Weights of a small image classifier.
Model: 8.36M parameters, arch mlp, layers 10, activation swiglu.
Data: trained on patchworks of several textures, 145000 training examples, 11.2 epochs.
Rows from expert 2 of block 7, named by matrix and row number. Rows with one number belong to one neuron. Each number is 128 + 24 x the weight over its row's rms, rounded and kept within 0 to 255. All counts start at 0. Numbers have three digits each. After the name is the row's rms in percent of the matrix's.
# gate: expert gate (model.blocks.7.mlp.gate, 16x64x256), inputs 172-255
# up: expert up (model.blocks.7.mlp.up, 16x64x256), inputs 172-255
# down: expert down (model.blocks.7.mlp.down, 16x256x64, transposed), outputs 172-255
gate.12 056:134137111122116142124149108129144149098152074147137139109112152086179085032163126146166116143138116133132114129167166123098101148155158154118100095118107126171124101161141089135090148082140134111174140121131106127124112156073197145138117159133140137095
up.12 059:172118147127111082123108177104115114127134169136103140084119153144113176141147153131131101120112121091111146158111032146118063158151122146109113135139131093097132146141109087116095133121119097162128109163136138110082110132122139150127118154162139132111
down.12 079:167136108115143127161128125122111127186125112143136141142136113094139117139173080137125107132141102128106158137141119130110101136091125073082128127092102132144099119160117160099126126167124186159118138142180121128106142137137137123123089111130172177171
gate.13 059:123159146127140157123132095116143108126141087145126123114115140126142142131138171123182120171144128139126101112150142126123100113168193121134109091148115094139144131133140081112142085069117116112147136096108134154125114134106138155130130121124144153105
up.13 083:124136116118103134090099105107155117121102149107159131135136163118119103129113129110128118142134146135131128098149117098172106157164159140156104085125138147124118155132143155121136126110142126110113123100137110165167127140132123135141135127133131145119
down.13 094:106138147120114110122122141103118122119102115125119109140090128098121154136120181097150111120111144167143125131149127090109171120157130180141099108088145133145140114099151122125135138052146113133130128106099110143149129124118152145117100155115100112111
gate.14 055:157081170181118138127165127128113147164119124163116123117121130135122112161132131117147101099121104128094128104079168102173117106138142135132084128148127105133128101155133075112149155134107143100148063183142147101076093102124133135150106146151123129085
up.14 054:101148088071109066105115120121135127116135172096160113134165125146151148092127129126141133135117154143151129136110073159071134162110131131114165116109151144085123173096135162115129117122156110152107149120144114130165131138145110133102120102111138161159
down.14 079:134110128165140128140124155154177158119142129129130131126144100151107096116182145144127142119160138123085167145139101121067049122163123138152123143118116128132147128150108120142153093130113133140137149123129136112102113126142236130141078128163125127120
gate.15 102:130113086156120074100118148136086117131130177099116148101111080144146126100103132121104154131101105135114125154114138130155145151090104137160150119151129177066140145108113112129156196151108148108142128155124118078152160105169084122103161113135134095135
up.15 101:144160153122115198154137112122142141148115112134144121185137131107119144165135158147118132097178117142127135108109159111171162058149126127110133122087116136200125133128153125133127083118154156113131100119135118166120114150123106146139122113111143138107
down.15 118:140116114122150123144137116150138122182145115117135130113142130129130125145153102141137157148115150089121095116123094143148068143106133124127128112144123130104129122139126078096128117159117171192116136164129120150109116086137156133154126113103129149149
gate.16 073:123130124131069108145123132130128134109095148137141119122130160136157132102134158129120120117155137153139139154114083114126131155148128144126086134103113152142119166121128119125101100094181071116166070115109117145139117188119088201170094134114148166116
up.16 071:123149146098163160088113119083164112083162118120136120142107086134090114119120135099156111183098120120124107101161143117093096166127131111159122111159137098105151130121147155127128125123110140148120201100155121121129131124112175113093149129124087092138
down.16 080:118117118146136133136118156100074142144110088144117164119129083131098151165113084092099145120111104122157124152121120098134063118134100142080111126142118137133074090103148136128131152107139118175155087172143136107144153137161143105099163149150140123117
gate.17 097:144137127122101093089161126110154145099133092152064127135111092137153102142114116140172095151098133130154134151115112134166122152103168142146123112137122111105116117142121149092137132137146078126164142100136142124156133126089144086115125142126103146124
up.17 084:134113154136153123138056136139110109132134171119180112112145211141103142156128112095096158116135157127093145096129106116060125150131091133119136163136135078132156147134168136163121132099104155172104129148132122126124119151146114162140132132128128125155
down.17 097:136158124145134157132126137101148108162163157135138150125141106120130112124144104143144109110110090150156155141085105134178097118100162119136116081162112165150088099163133119081105150149125167163137146130129158173154145143119195123105118111094145166165
gate.18 084:107122131129125125109126128150119165132138136095116081139139159121138133125086094138100109105166140102116140111134121108168117097079113138147131156113145156108152093112119133094129091115121098106116129092149133151119111168140053096135143103147097128153
up.18 069:136133128138135188146208129171145127126167034137134127140082114076110112169132152156122124117140077119117099122135190109118119110142137098119100114118108094191100121166133133149107129119149150165149129138108120139104115067124212146133124151142115128127
down.18 093:112120121140077121120151147114101140080126109151107125139109124130125129086117107151125104089139133125135157142123144158078198115117090139119124154138163113104144092129134138163119136130132139044145125104121114089118124147127078135123119134144124077132
gate.19 198:152122183157118164129135124100158161133140109172112145117110106098159116110173178154138108123103106124105131144126135096122106124127152144119076110124107135179163099155130085116062104104132133120174107150139131149062093130064090171166096140135112124087
up.19 193:150112169154107153135137134116149175134128110164100155108124107106166120104170179162132116111097108116102136147124125103118102113134143153125087118118109130183151091143107081115065116117125126113172098155140133133085104132080080162162085143142118119093
down.19 162:127152116130104146148115096149148145176152136079137125160148131124123159159150130149109172085120136115157089140080129136155201120132130115127172087120137150160143122143124125121115132176143149166107135116103104137127144088125083114157140115103132158131
gate.20 068:141135180117141080144097105063125110114169162106150114091090131157126136096124149113133122144130115102129149125125093130126100114150146124125140107135122094180149152140141129160127115116128113151087162108101115141136143140094139091093138131085117154107
up.20 058:156100120104137077133083138133144118093160157119158147111106139137157140083143130114145145133139117113149139145115093154150100087141145110107165136132126082148129138105092113095136077137106105100087124158113131105121108175109087111091100113086134136137
down.20 077:125115118116129105135134182126132125170133129140128147150130127152155141136131107133140173097102152136149111135115174133114222062093137130144114127125133125113123145138128106100104129167127145116151150110068114083136097092121069097160160133146134177126
gate.21 256:136107122153121109148153159174089142131112129133095155122144117138125142118125110136107165119128121108133110158120141154117144107121096127127155175119116143120106114117100147139138176169106132124122116157094144082147157110150138097121143146146149095158
up.21 257:117156131098142144100097099083171109117144116123151102127106141113136115140129142115146084139127139143130139098143111112134108149139162120130107089139139114130152138130158118119122091083148119127126144095163116171108105157107120156133121111109108157104
down.21 184:152125098122114136139125127162147130143132156114130141114165111150107128136180135165159155148148125097095136124113106163118040143112116104167153130122116125114132126148100103119116112180121138186111126148127114142117139102157190124168110111139143134149
gate.22 098:153145129103107146087100111101146140144105173155170135135148159150144117150163110092140098133134163159120139125126108125169128183162149158130086129114112147126137175094112111123111103133137132092141085139168103134158127163118084189169076118120132133098
up.22 091:161091150141091093145105135137122175144107166174123138153134144170145135112173127130121141112124145129123145139110083130101148149131122159135126168111111120137139146105087143135150134174121122123137080133148140120138145149117144150152077137128121105116
down.22 102:160152123106092137137113103139158136142173138104104145109100111141159150137125155168105126096131130130125149133106151143136167137088134121175157112142110138179184114148135133148110137166130115146144112105151097157064134150106057117179126081120106140123
gate.23 041:123146140151146143121110138172092125106173167108129158098119137143090133149119152126117148103166109151141105191111113125093105137162099113136163084129123129129130161167124084142146102168149136113126139124120104160161169121152028144140143144140191160113
up.23 041:135166125149136143128156142156120137141166110121131139147157125122176129088108139157107134050166123095152120148144140112120142073139097102119133160137112152158136117136105129150141110121123160095121096151152156080121130112111106103112141107129122137153
down.23 052:138141115122163116132088126111138150104181109123172169118120129108151133137152149132150129152131159148166127146107131088113080142120136180138119110110133106119135120135137104136123080124100140150134138126097102137087113110107186162133108195110135157114
gate.24 042:087171093119134172100122118125150120155132174107145116141138119091124128157119116092105111099141135144147129112095129132141168119130120092187124092127118161087129125142105149101143116144152145118108111100129115151138133108198069156131120117092095108171
up.24 035:101138097110109129122103135105113117121119186101101103131140097131153135156107107133098124110091105098103173103111132114207148127128098107173126128110152136112164125095138155111122141134142145109116126141132120136129121125198037109123113094117126120137
down.24 054:126120130118149148125150096117127111103124125075160111135091156141117147159136121101110070145077148097131102124143117108163126124106124088102117141106146123134100107111132125122131139130138129130133133136161099123122107105131083085078186085119093132156
gate.25 050:142112133153104097133112125153092139168108179117110126109129117137109152149145107139096140126123100117112147131098088126135151105131091147134134134103131158116137127126087091134148154154116118122128101134123149091130174101139101095124113138122137099167
up.25 055:147147113157117175161171167146090100141163110157117137125128099128135139135150143157101150112142112121124136127105150126134166087076123113100167157140136155151135119162124110122166155120110152145142108144130138099082138091153102115126137148130131110114
down.25 068:103134184140149135130123142126107128155103150107148092147149139105129128146137139120162151138139139185144099092116136097143076154146163166102120141079150111103124142114135120108126123102146118147133140130137143136166152152134215137102130154108142137134
gate.26 031:047151148102174133163146107111152108155146043148084118112145120126118148144148163112135135113125160101133103131166116153125197115108118130134125111132171135129114113109140119140098133135136169128163138129115142178137131115143168143093142129121083143121
up.26 034:139167135152161166112148142157118139120133077145139128138118125102122123103141134155117114102159104107143121150138141112132112075108107125099117113134148197119136109122125106108121127110111123129135135138116137088111123110124061123090145131140134149145
down.26 051:127088104138144108123192117105066118120110093147105146117137115164151142137114134147121128106136085112127139146111104174117160111085099097120171153139160103095133096134113126135117145145098111151123121132131119097107126110136083119159131148142115099127
gate.27 135:161069163156081108133139146136122157122089145160126169108116105159136135095150140139143148137129115147137141121120152118112118125145125152145087158084122140129105152119087112089173139151143120110166064144124154094135164128120139145162092136153144095107
up.27 142:129140145152170154153148137165099110104177118138118138130103118092103117122118142119099127102176082104085108146156177102092130112117096123110117131134075123146127093190138128189137154125112131157115137129094141114069121125110168126078146165154129106116
down.27 132:114132128107156111116136125107107136115123099131124121140153123086112146111124073099136138170093116171192123139147129105161100128114168149100125150093153124120077134088131157102096141120126148128099142143137148124163166119136145108064147148135106150142
gate.28 101:139149123123182134119116133138119118113142141130153149162152122086063127175125149126113137149164152131130145134136168142077118118153125106126155081151144076152144125150138137146123108130138157189095152110119142137130126118125145117143137148169119112097
up.28 093:131140138108107115102156104111144119145095113103098110169114122181163099123102116107127124167080167165132149106118092129176193203108124160127125158135157170084122125093125147122144124142140124114179097124148105109147133105179152129121120111109102126137
down.28 105:101174092134132120132146140129140143180119139114152094157140120129142136136116069151092171088114144110132084165085124122178131107154120102122124126097136172108119148102147140113118137160121130113125129118089112144133126086187098110095141120127120151127
gate.29 039:117135130153120108136074161145128137090079134094136092119140128142144145144161153097122138113153114105132139152159098121108125136143113118087129128115126093164133137146105173192115137091229078129115128095116121110139134140147099139136134138102151180146
up.29 040:131117090097106138128145103166124144125131114123135115132151155147118131103070112136139113111119147140162119161121115131097135135133128141170136153123123159095117120127139131077162108154068168125121132153100137135131130107103169126103156104127127114153
down.29 052:126174108104146115135124152085113123083122115132129119121125164121096094088137117073148148140164105132154129113155067153109077150138119104090162084115118155145108114146128171132101119126143115160131126140137143151138152108132200162140093107146137122158
gate.30 075:134135088119085107146091125147097129093118163105157145136156128125098175180126111139102136147106133096119127163111139148113084141109136115172152121121130097175106176107122151134120139106117095204100121137137135146148130166150088129159130138122129156135
up.30 080:127136101141086159109094134154107117103129176125169146123145116106094168187123122134094111152109108112104141118101165123107084131148145105144146094119117102159129166114124145123134135107110095164119090134154146162133125146174066147142134144131130149113
down.30 081:132100186142137141130160160140093139126102150120086119118119115098135101065112170153125122138107146109140135113136172090113129131116117149129133129154172102100133131155114150099131173116112103091114111122133138096124145149104084126108136193187127079120
gate.31 047:121121144165056101127112119128126121144114189147138148103133085109070136150122125136116162181089132116116129127135141124137048205166122168173079103133121157114129138133120166162118149133132141149129110183127105120133134092152121128156121121158116108108
up.31 053:100109105107133075102082108161137106109107152081123099124137176129101144109058111113109140144100138111138131162139087146090069107143098143152130170155143094042143152084154133164113113142137119115087161124124134116169122157138128095127159132134105131146
down.31 072:116129141148131146128118122091104137109153102149111142116112142132149114145098143116095109121147100113145154117129153126121191136140124150126117123151123115136131150132125135155141133121138114115127112085137147110148156142121118135134139133136132078130
gate.32 061:152159134112149159121153113095125131104132104106150154143088153125142111109131156146165115167172144131142128100158146107112065153142150109096108112138095107157153134134136092120148093082107092107163160094103110148129084168101126149115129133124137128093
up.32 081:123148122126112157102126104121173126149116145117151098142096132093112086135109150121142101142134121157107117091139146072176109156153154127152110105101130157127136129139154121115132140096157147124146137078129109175146100148131126169142110126143116118116
down.32 096:114106145121119108126145133116113138117126129131130128130079133136167151130092172104098094115134116152136156121130139087136202106145122169145107121108155129130134116125146106125135141067130103085138128099095123134136145139111116133128120170128111117106
gate.33 031:122102133134160089157136107107097107121125079136122115107106146126124145148117113139141122116088097127132113141113166154142154116111101087102142129182137067127159127129115132164102112143131155154084165090120114135125150076130186100108163115081177143136
up.33 033:133127135110129125121129130124160149094113083097115136156128155166147110145102115116122141121147170118160155149120122151124077106148181106131171162120161080166136133092132121143146089101145120114133100117125149114143169149101137147105118133110148138107
down.33 049:123112106145078131096127133132151102173144130117141135150123126126126122160137104118114143127144138151154106160124161146155173155136100130070169152101117143102145088134143097126132143153100113108114167141134125085093121119118040102084120122150156147124
gate.34 086:162115120146162145129104139102098110155104155130177129115125112141099088112143120122126130142097138152082133098122149115195076148128148119092127070147108153138131129144141113119140185109117140139147151111138127144157110124142059121153122150115174114074
up.34 084:134149104148147167158135147112101103168123089122144155144117107105118100132112115147095143130097108119118145100111201100179073103128146111075112097130119158147111115135149105114136173139100149130139129155148132133112121101143104083125161106123133136109
down.34 078:128186114119104137121115096153174126156108155109127082129146128109129123105151142151148136128161096115134048141127132099132099157161132117142107099105138147153124129134137144111107103150143120137099121130120097188119102104162144148143108128109116149138
gate.35 188:161076141149097105159131168149101146150137145149110172108135099142143150110153137143110167078127109118105133153109128150112162099125105158149155149110104121149116129134102141121154159165104149124109097157124152084101161110146111100134123117149143108163
up.35 198:109114126116140096142144163156084106108116119114093128141147121151119135128115108144131159126127135119139134130125136182113125116090102109105186179141164114098122116092100181124151157167116146125106161132134156089148164087170126083098163114158128091165
down.35 163:107126158168143126141109119080117126099125111141143113148099157128149090122089141076114082145127143171130129118166136059119122130151132146113061125116148127117138124099147112144155137036151108092161133114115137122156125166130197165083111156107126095115
gate.36 128:148149131109131106132143134064127088108124116162141113089101128114155096090127137118134100114093110110129137122156167110153084115147156116074116113134145094169130117127124114134099148118116152136131113159148150121108156120122154108130158104096119089119
up.36 131:145104102160139196109105136148110139151116132150145172140161101128102125173149136155124144139125133150099147108087134128128119138104118124136142090120097184103123130139116100097132144139135126099174142113143118142138090117144062158166075149141150157126
down.36 119:132180168140135145114098120126160117141128138097150109176114151152143123162128120119089118088149138132114103151106126105153131127140064132105154084093155134087141176123161149114128091105151150152093157131106121162109137128155126084082142128102117114134
gate.37 061:140142135175149146129152129088107117157132103180113152148145099136124107196106151132125129121105115136111130114103178126178106103144105113079149100167130140167157121134116083102138131137145162129140120132139128129101118099147092136131123091111175133060
up.37 057:101137134107096110118123126123125110072129132107108108139120160146143111094140089094190129121134173145156157154137075166092175167124124141146157149150132103142117129110118168148111086114175115129089157123130142127121123131095174109077134125113137169163
down.37 059:104076141172106114147141137135077095125139159137106138148133129155104113096131117141108124139151158140129153135118080137153132167111114139114115172149135133114096146097078120151131144091092123129107102106116147060105143142112127126111156128182131107162
gate.38 057:118137100099139139115179151128101178145120057153114138165146118120183117170085152142125133107134143122138164138117126135181155110139161133112122130099119163125109147130080110080124094139146125063184088091140113107130130126117085173123108102139099140131
up.38 056:156097147130134090142095136160111126150054193092156124133150150147129134103083145112122171171118148143102136103154150115121124131110115131136118145132125101122151137111133133126126077115105123114097089135120142132133102130127076147146140127151140106157
down.38 070:112173089124130134136095131157149090170149086101167125121126179133104148124130113138150126099142122137154129153130129119119155131140140123139109125139159193138159127128155105096094113157091141158126140145103091201144126106129161140144105125086099159146
gate.39 052:126150106119122110096124124144133095128144126101131131126130099106115131122091122100079128162156122124104133157158164126117088118144111156214104129117132143093153121121138154140121130106112139115114083113166145132111134134156100120163153118132059106183
up.39 045:132127128101154099175128117118123080137119102124149158096148151131146099086133114127116139164129112127159143154166143152103126140112124136123138138169111118098115076169128136169120095143120135139075185117107091116121123102095186104132153121087139149142
down.39 056:150104169147083103124107138111162159152124098139112159116082160149138082140146106148150137131136115129104141141125159130121146135114154170141126096122109137143169143133137127082132107106126145105144133104109145141153119151075211142169083118139135146080
gate.40 189:131106096129103091116183146141117127141107097137086156099093136137172145090127145129139136093157105100153144159124127133128156088145146132110157140110114153154122124129101110078147150151124115108145090152097156092133131115133151126101093100089139178155
up.40 187:143152163156145193141096135147128136114153170124160119150152094086081130138163145147102124145155108147098113132121146114098111141107095112135094129131132120122147104132133098172082086131127152140111134130136111142097127122122072153160146161164121081106
down.40 192:128161127142125149148101099135165132157161135096152126148123134125092137119165088119148142128136139144172079131084118107140098132126135143123146103110146142139123124171153120118113112136123155166105153148093129176116191125123208124111151140108117153133
gate.41 077:119161114085124114094172146095125168143129056159106138164127111120170154150121123168197134124094133101150130107108100128183126099117146121104139103116138143115126152131093108062114130138119120084153145096133136110116130120122118143111099105119123140139
up.41 078:109169096116131152101188137125128157132161055162091140183092124126158127135147117145160105120144121127151126135126122121135136109124141125107114117102144148136138128122097097091113115135118128079176127121146144100132153109118152129113114130106088154129
down.41 095:131097142108124089143177129131101141107128089147103155091102122124148115118095149121084128138149121094109146115128140147110146135141104134153159189120110075100144116100104165177144147129134072113117101143156153061117123131154123117139122146157147098115
gate.42 025:138137131145131105112138135127126163100124136121106109126155126114119078116094089117094168124158131161143153131138140125096107111164141126136167160166145116124105103140052127164137094125111151122112130118159189110150163102128108167165127115128106086126
up.42 024:121157141117162149129084147142126126147114151131148136131134132086134133082145113155127151119106149132141113164147143138117123098131108095115104122130130121120132142149168106152138134134081139146091132166125126150204138158150088127121126147091118112136
down.42 040:165115126130189104166144121116109142108136083145131084155141150160152129110130138127146119153123122119141149114133158109108127121142097129122133133169104174058106089154142139150121159112146138145146153170114167147128164160117131083131131143113142131127
gate.43 034:100150115136142141132131131105184133142130104150147124131110135125130151186156101114107094119103135132130100147133119145156126192116121105115139131117145133112115135112132124083081076114134105129126096104153108111129133123119059175169098105125148118130
up.43 037:135074136119137086113134128134132125114104158147101136122128150185135129088130107113136182153032129114088131106133112125129135102108111145189157174123128097064129124107107121116148147113091110091146110148120140093151131143107160074121100109125139077144
down.43 057:152141130132137151145129151150119113156128124132166155115152145145126117119142117132099125144139140112102114110124129108129048159138106165176120110107110126120142132143155099137112105116140167161129128155152140105083091120108133170140083091132134128130
gate.44 068:135162142097106144067097105093177123073151163134117128141096134137175151136154084113136106124146144124150130110114097120128103130133155143131122145124122082134111158112133168112146091114123093112074126096129123149091130160119134102064140128107097152133
up.44 068:173161146142136098148128136090143090134148167138119117123090114130143120109124098131102123129136117133099127097138169078179092099121126131112136116144107121170156145144141125137130118119145138136103113135122126140086121139147081096126133097118135131130
down.44 077:088109137150119094157179126109139164147183148128118103159083115131128120133057127119138116115105134154104119130133162109178172098101142148160105142148147129117114137119114124119105181090128161122172163082117120124123130098109079092147138167115079152095
gate.45 030:143156137115093173159099100108138071207130116145132141136122143106091158155163117112135132174145137101132110117115140098161113120123115114127098125146102130109128126118133132161138162146154110166157120077110117165136126116132139173156104135134135175133
up.45 028:138119093135149174142134155162137172096128116098159152115154121106135119129169162152145143121118125174135123151157116126099102138143113146144141129107108115141105154123142111121100112093133110166121122141152089134099127132133063141112103098152118156225
down.45 044:085073137132100105115161156164093125139096156148134137115116153117145089130143103155145104083119145136169113112127140134119104129133175199149144138136131121120117123116140109136153142190109136107116120146092120148145125127116162158099106133123163120145
gate.46 067:128135134135145069140139145103107106096182115135120142097080155120133136100121136112107113089158108091164117158160126127142111101157126113139130117139134086164133115099134125140102112100134106132087118145104145106107125142108155082098159118125115135122
up.46 065:133150161121116089128159144083118102104145104137096139118083145134130130110109143107141115117120109120130138120159158146151100110156128106113118158132146076133120095105136116121107103114122130134114088144115166118107111127131150094120151106124114114108
down.46 070:122098123148126113131154169157101126133109133110096120112120165103106126097104155151112163147099143120129123125103145111140173112147157127137126134120123156149117108083131134138156162131107137043127127133118143087134142096122076167103135131149141121084
gate.47 056:118101139155081112152143135154115156126116097134116114128117124140194136136109137157131133075124128116149135175106111131168137093110146155124113149123093092171120116138099121120148156146129140142150095136119146093076124123127126105102124130085133134155
up.47 067:147132166155119142131098133112154113144143201140150137077131129081084147086150173138116090131181095136099127148142118110104110111155137132141090102113104150146153123154163102144106080093159131109108108130141125132108109158094098178161102138126127134095
down.47 077:151151109129135120147113123160160098120130164080161147162152156152106158122161097171137146099147152160148132135079103161134087131116121140140150121131125140121130143145121106138096090149116168192132145137065120135143158106152125118138122124108153142132
gate.48 028:136121104163129097141093124127179151142150149128139117114083102139124138164103141124147132181119081119085126145151093118112125111081096109136148109117133099117125139124146151116116150106135107130093093141121158141113105167116142152115097154117117131119
up.48 027:113109101133064174147150141132125137121100065145115162099130127136159110122137132118185142123161178153152169094142103145141191194133130117112113141096153156131122105108131134132133110119127129145141081140115106125174121122137191155126086121146146130110
down.48 041:148181112130096146106120138121160149118182094130140105147153114130092121178169121144096127124110138122191116106125133106112058129135101110114097113107158136081131168139150151155162115130093120108148106158110118159128140112126168170122106171142119172121
gate.49 128:186125116139113142118113151126128134150088167125141154093129112129106120116153118153127132115109100107091142097095147120175074136165136107098120089118125125129108128126107082094133166150085121092118115155136130132151169119137105095168116132095184101095
up.49 145:136127109134160194136142155130105112154136099144133147122134098087116098133141130163131112107124114129094150106111188113169096101107153087069122096150124160140126095145146095099117163121116157126176146152141132130101111088139087123117145141131133124095
down.49 131:116158148119144167116101119130145109170107146124159091120143133119121113089135131135127156137154130146132097129128141067162104148149129159110107107090113197118119163146128099092140154130166144141123119157117121161155142126116156165128139134108131153144
gate.50 025:140116108148101138145076129065160119173104124132135116151102126135106117188162136138135116163118144128146131099086162106139106124126102125125115140133102098118130123114105150111128113137112125145134179129136128117132150155064112153109129124107114189125
up.50 027:160115109114132172110122118142125142134148105104114112134162100121171070075165133115106124097114172171137145159108121139125130200127170105122171120133141144147158146131133143166069104107164161140120119160143130108126169087120160131109133147104134095122
down.50 041:115166071118142159141086108097141118134147122128148156112144127183149112085137132141143116144121140149130152112130090125109182108154125138119172133164070130156127117159147128144068093131087138140104082127150155139174145111133148155117124086115112134131
gate.51 046:145110112130089151111112153183154143114134160136141099143155103066105161157130122142098138118124089085104144142107168118151112109096109116175128132091138107172156128120132130096148149166136110146110084119154134172129118132158051137145130142125112104100
up.51 046:139125146146107126146167139133102157155114085157087170142158125128113129164145135129156161119164156134129130150112103157109150118120112112068155152117100100163107127115119104147134086153112140121157120122108129131103126127113183122100104101133158140105
down.51 059:158169152140129099147076099113183171152116106134147097134114144127093147104130095120165129133177069158105123154108170104118130111160143132128088099118110146169172117150137132130136107114117139128154100123124066145113143155090213124161085098092174192100
gate.52 041:129132123127109085129186126145096110105167106128093128116120132131146168113140135140126145097134115104147143125116125135108181116111137120134141151135138088105125134128099133127135149166107126145126132138101120088152111139118255084114131136130133127145
up.52 042:123136140151113138135106138114159143129130190146126142094131140124077134124164142106131126176126127147118128121116098145059157173134123118153115129145154073087136159100146156128119127101138107175131135124122114135119143136129171159164120153136124133124
down.52 052:137163086121168148097097140114161090106141159097130116158130140091089129100146118143106124160114116136135085111102147142125147173103140102095152119097182150125148156114125127121136107116149158137094148095076110160135171107138136107097150108086091112149
gate.53 136:132188101137146216097131104129142120139140145125151127182142102093125115151118119114112120115150136172115120092120154090164130119122131113138123096096135173119146110102121086113128111114133155080145091103130119133127133128163074170138114104131103103132
up.53 120:110109156120143085166162134096118135117156063147116127101076157140155114088138150132168100165108131112149113130161125142105109131137152130109112142167106095166123144163167136148112143103118084163139179126116134140102105155071191095100143152110141152103
down.53 122:160097160147099113106112154116105145086102132166109165108113138119130144113149158123143152115161109128117160125151118112082102131138122158154112144129102086136130129116107137150127128095119134105155101118132162095145131156116177144148099171152143099085
gate.54 141:124094134122106081124170139125116122139076090129092138101111169160166118093087146112150147111140147129153128108150124133136148105168146148121154156126131124126096110116106153095159158140119099097145102128111164115156132131129222122114118109118121126170
up.54 133:116166133114153145120079096106153116105168148121168105145153119108106122155147115125140106162116136132122129140128112132115105153093130111146104101138139115114153139123150128153097073101155156134092166104140093155117113134113066144166149133127105143106
down.54 136:122136129167133145139098108129163143121145142106170116150136131118101112120163112123145180139151120147154074133106095097129045155145143168158132114112135176147140121138143129134112102123108149154117132163107132163130178128104213154120147134127111152133
gate.55 155:147113129130109102127056131094107129112133174108130151121118119173113115098144133111129140172073181176114154142106089155129113218129141156148131133165130109111107142114137122148124132133109114147093130133127108135143144131147099119142142137147152123094
up.55 144:105160143115168152103173106131164108109126078131116091142127143086124126170106131130138091102185096094143122104153158123115130060133129089126124110126131109134151106118150164128145120117146133134143159105141143134123115125127176120099139130091089134152
down.55 156:125155099134162159117097148140129148167146138145171133132140143097105133132154073140157164165110139149098097149092130089129082130133149118104055109109104138114090176148163127088115116124132155162139150146130097143123109085142156113088130148137135177116
gate.56 117:113139119119094114120105108112147118141094153117158110130133162155154122130147147126139116100102139137125143129105100103106137154160167139132115084106135139141116175135130106128105104111184125144129101142138128179125136138133094165152096112103152185128
up.56 109:117117124158088134129113130147130126162087150140146125112139166159157155186149140139124144074109111124140145139078105115125149098153147147113113100103119114170100154122122097126117127126168132150127092160134149156140142121147088147150109115094153175125
down.56 126:120111151128106121118128121163135116125148143096091113083110157151129106057140178159132152057137135104151124099127122181101145140103104105173189122114163101121137104139086092108136126162120121099075140119088113127130146088117099123126127121125134109133
gate.57 098:124129128166090120127118138145108102111150154124130147077098117120111146131164130112129143198136125150106125131123122134112134204129146135166102137104117114098125129135124125115079150119104109184155107131138113131162132129138116163142118150139117132090
up.57 110:134102121153095123166178146133127147166124091158113131123141156129167104103158152131118144120158127125121148116125136116107204119128102129093117170121127124104137116168130101104125146134143138137185087170101150093089085129132189164136076122158128136138
down.57 117:143126110144123120132126128115150129169145146139125133139145138128113149126211124157161169103146117126113080130076106129098159133144120109100132123102121098101134118144122095115110082161127164138115123150136115140096127096129116141139119128144139177116
gate.58 065:143112121137127060138127133109112115137119144139143115120140157122107182101150118128109093121130139103129113148123103150123098085144125079120147114132153086130133155100134130112115099134141106157127118155133175125083102119164130112127167104163133144116
up.58 059:113129138136126159130129113147143151131156101125109110107105110121129118146106148116127135131120121140142123097121117123123159161124124178148129146130104177122126131143126131143130139128105126109130159119130086139175145157084148159134114150103128115159
down.58 064:106152144112157136137108097138157100130130113123130087121158116170115120154145121113158111144146102124127110118161119135159062135098105107117114155100158129096156134139149113125095119111151174155109141104147115142088139125133145131139137085143109135152
gate.59 047:097155102117154126118118082114151095134154092110125105143110121134131091128094140102159098149118147137132097117153131116159084159111145122132099121152139156134144124120184127153106117107171141128167158107135108178137135148105094155125127111111109145101
up.59 069:152123127116100109116094117078156150158124150121155114105123179131132108117148132116130090138113129151110141119140098110142118165164156131132104101135121118142129146157149095129110110096154116169140113121139131165129113172114137159163084133117156168097
down.59 082:117140155144158161118136130107113121137156118153149114157089149101145096131083139124123103137139139170125105144161157060111142148180138147108076135122151139140130164103144114115128152050165094094160133105138138113148092145107150143049125190132118125102
gate.60 141:152106118126083088126057150113109133100121196090152148134130133152102136124152133123113160129076156133112157151101111156095101169153126155146135138146127090120103149119105120156123114144125116161080110154137126125160149124148095132150126149153153133108
up.60 155:151119127115092083119055149111110139106120185103157137129135133155101138126156129133101149127084148128108162151100107159106100171154127141149136134156133092116107140126102126154114130147123109165093105141154124122148150124160083120162120152155155129107
down.60 149:115093174130118106138154133116101113084113131133084117109108118166158107133119164129098106113135135120148157092148118150121173118096079150140141167154145106143172104117085129161146148113127102119139130107159159101119149153104090143139140118138100062153
gate.61 049:123142134114111172116129116119176090069149098144122139148131113128110109171158103134149127154115135137125130115123118113123157156154148114096109097118122115096108125113135141098122123133145108130145099127115134123147140142123251171106124156147105137104
up.61 044:129137125115106112132131131106178102104144195140140127105150146123121089114178126140161112155141144119144135092125088152114147159160155124103125116118107101098122154124138133083139093131132112137141096144146130120138145136117229148145104145114131123110
down.61 050:151159120134129155114115125126113153104124181109138093153172099119116105180104123129072125132126176092109106127127130115194120125139137179127134113104089175097125094133122124125134107057126131123155149122151154130119156113135100141106128140163118099135
gate.62 176:166105146138132171140116117106158176158144139169160153118139154135153103111187124152123109137106134154100119122125115098107169147121147160130078134110086144151154134149122077138104121126108148101157119156149119138103106147070135163168073157125134143086
up.62 162:166114146129129156139113110103151170138151138156151144115115142122151105099183133148134107139108133143110116126119116103098161158113150165139077137111091137158160138153129093150097108115117135106143129159157114147105108160067126164167083153110133148111
down.62 157:152119101128112108136164118141139139156148147095116114154122117133137174123154135132111166085157122082141112132092097166111218131139112118113173106142129147145158111138105136144145134186117120136108113113112098122098123117138043132158128099115133124121